Weights of a small spectrogram enhancement model.
Model: 3.33M parameters, activation mish, widths [48, 96, 192].
Rows from block 3 of a small spectrogram enhancement model, named by matrix and row number. Rows with one number belong to one channel. Each number is 200 + 40 x the weight over its row's rms, rounded and kept within 0 to 999. All counts start at 0. After the name is the row's rms in percent of the matrix's.
Before each channel's rows are labels from the 100 clips, of 14848, where the channel reaches its highest value: "strongest on" is what is common among them. Only what is clearly more common there than usual is listed. The data: phrases spoken by 400 fixed synthetic voices.
# convs0: first 3x3 conv (model.enc.1.1.convs.0.weight, 96x96x3x3, each kernel summed), inputs 0-95
# convs1: second 3x3 conv (model.enc.1.1.convs.1.weight, 96x96x3x3, transposed, each kernel summed), outputs 0-95

strongest on: thin (high-pass)
convs0.63,073,194,204,209,100,145,166,189,178,244,202,174,266,196,239,150,192,129,145,180,173,144,172,204,97,168,324,133,207,255,170,172,222,205,219,206,216,190,241,205,217,272,209,172,210,157,202,224,169,171,182,197,153,238,231,208,254,108,185,170,206,153,175,184,183,187,163,227,266,208,179,207,165,210,140,173,182,243,200,232,169,204,240,138,229,222,220,153,202,142,142,175,194,238,112,186,220
convs1.63,083,155,234,214,189,177,193,190,211,127,177,191,181,193,197,206,247,251,191,169,137,248,198,229,241,201,182,211,162,148,198,261,189,184,201,156,177,189,171,233,145,217,200,268,238,190,164,260,99,209,218,200,221,165,180,207,192,261,162,210,192,247,251,310,171,253,286,196,158,213,254,220,265,166,272,258,194,139,173,153,128,199,191,273,122,178,262,203,193,170,190,208,177,173,211,137,163

strongest on: thin (high-pass); mains hum
convs0.81,089,182,216,233,113,204,189,174,191,210,123,208,124,227,233,220,235,236,173,204,185,161,215,202,188,154,199,221,256,185,173,161,151,212,224,167,234,86,244,186,231,173,145,162,189,188,214,255,250,202,186,199,218,249,180,172,186,240,168,218,222,180,231,283,183,180,160,216,258,201,75,276,311,223,250,198,193,253,139,224,201,181,198,216,215,189,228,250,149,247,173,198,182,196,195,214,115
convs1.81,092,190,184,162,282,202,165,225,207,235,265,201,224,198,201,181,185,154,211,189,193,236,213,141,169,234,200,180,156,179,266,254,205,162,171,170,220,261,219,132,213,177,244,230,191,203,172,194,176,179,248,181,241,213,190,190,257,215,216,209,217,201,264,211,213,253,240,203,113,185,240,124,38,179,189,192,214,120,224,116,191,204,178,239,178,241,173,165,226,169,154,157,120,237,242,145,167

strongest on: thin (high-pass)
convs0.72,086,259,195,52,173,227,152,194,151,206,158,197,211,223,143,192,245,160,143,225,183,185,211,215,177,186,230,130,187,191,187,208,202,240,205,187,184,252,225,160,177,156,223,204,126,188,275,157,224,181,201,281,188,177,213,217,214,208,262,197,189,257,234,141,225,201,185,224,191,189,190,208,193,160,207,208,237,237,207,213,182,227,240,102,203,164,123,166,248,235,161,153,238,292,96,170,234
convs1.72,097,190,213,236,195,107,264,180,158,190,134,219,148,191,218,227,186,177,223,219,184,148,222,194,239,206,198,205,161,195,209,188,176,155,244,202,155,89,200,147,209,120,208,221,241,173,146,183,206,208,210,190,164,193,193,197,216,155,108,117,234,191,211,244,239,252,202,194,236,190,215,183,106,272,238,156,160,127,250,145,218,179,163,210,182,207,179,128,165,210,163,187,197,100,243,260,180

strongest on: thin (high-pass); white noise; pink noise
convs0.61,121,147,259,217,246,145,193,170,295,181,166,177,231,187,196,217,255,142,171,185,229,206,206,274,199,202,184,247,153,207,183,226,142,240,205,204,211,222,236,241,206,187,171,210,200,208,156,178,204,336,196,216,255,196,195,207,324,196,169,159,234,175,266,246,106,172,220,209,250,173,220,189,228,186,207,163,157,222,152,247,193,214,205,248,205,182,209,221,243,147,261,192,166,93,182,197,222
convs1.61,105,178,210,230,229,188,218,233,108,247,140,132,175,242,210,184,172,295,222,193,203,224,229,151,213,215,213,206,200,194,282,156,228,151,188,171,245,170,170,224,209,285,197,220,190,169,217,195,189,79,134,240,247,220,181,158,175,211,230,185,162,181,118,143,195,259,253,208,152,182,184,281,196,197,186,204,240,162,231,182,255,184,239,129,224,218,239,243,168,213,217,204,243,252,123,238,187

strongest on: clipping; child-like voice
convs0.41,089,187,216,116,140,174,164,184,188,216,193,230,236,302,148,197,187,208,181,219,243,255,169,227,192,184,169,219,150,194,219,191,215,213,186,137,182,205,267,50,280,161,239,170,224,259,249,177,236,238,168,225,212,204,199,206,182,172,187,307,159,193,168,215,234,208,202,232,281,194,194,166,206,159,174,279,147,207,167,228,190,152,275,193,227,221,139,216,205,193,168,199,165,185,247,203,155
convs1.41,102,234,186,293,300,208,172,201,333,220,233,213,159,163,265,212,205,146,225,148,245,204,166,185,203,207,166,207,222,199,159,214,196,251,241,229,206,178,142,250,212,201,219,265,189,234,191,211,187,111,298,211,216,195,195,251,186,226,183,170,240,207,232,253,131,180,154,146,165,216,193,151,227,235,242,163,196,217,193,220,189,261,204,159,190,115,197,219,210,233,232,165,225,258,192,159,267

strongest on: thin (high-pass)
convs0.86,102,222,188,206,192,222,165,185,225,295,250,251,238,219,230,250,201,253,213,173,199,236,159,166,242,188,239,198,247,170,206,243,244,234,223,181,224,149,131,167,214,187,142,145,177,239,207,119,138,268,216,192,217,141,179,206,256,241,142,196,194,193,239,106,178,219,257,246,112,191,218,142,201,206,161,172,156,207,170,200,203,249,129,203,241,223,175,148,123,168,230,156,145,192,240,203,261
convs1.86,100,214,145,220,208,137,164,157,186,178,175,184,200,213,183,146,197,191,220,204,172,278,222,200,189,247,182,241,68,225,196,142,208,187,204,205,301,230,221,189,259,209,232,247,163,218,164,249,243,196,172,189,142,280,175,224,191,172,232,204,243,214,118,248,230,205,170,196,224,172,231,263,177,168,187,249,175,206,229,202,186,190,246,220,120,179,243,256,309,208,191,280,243,250,182,170,170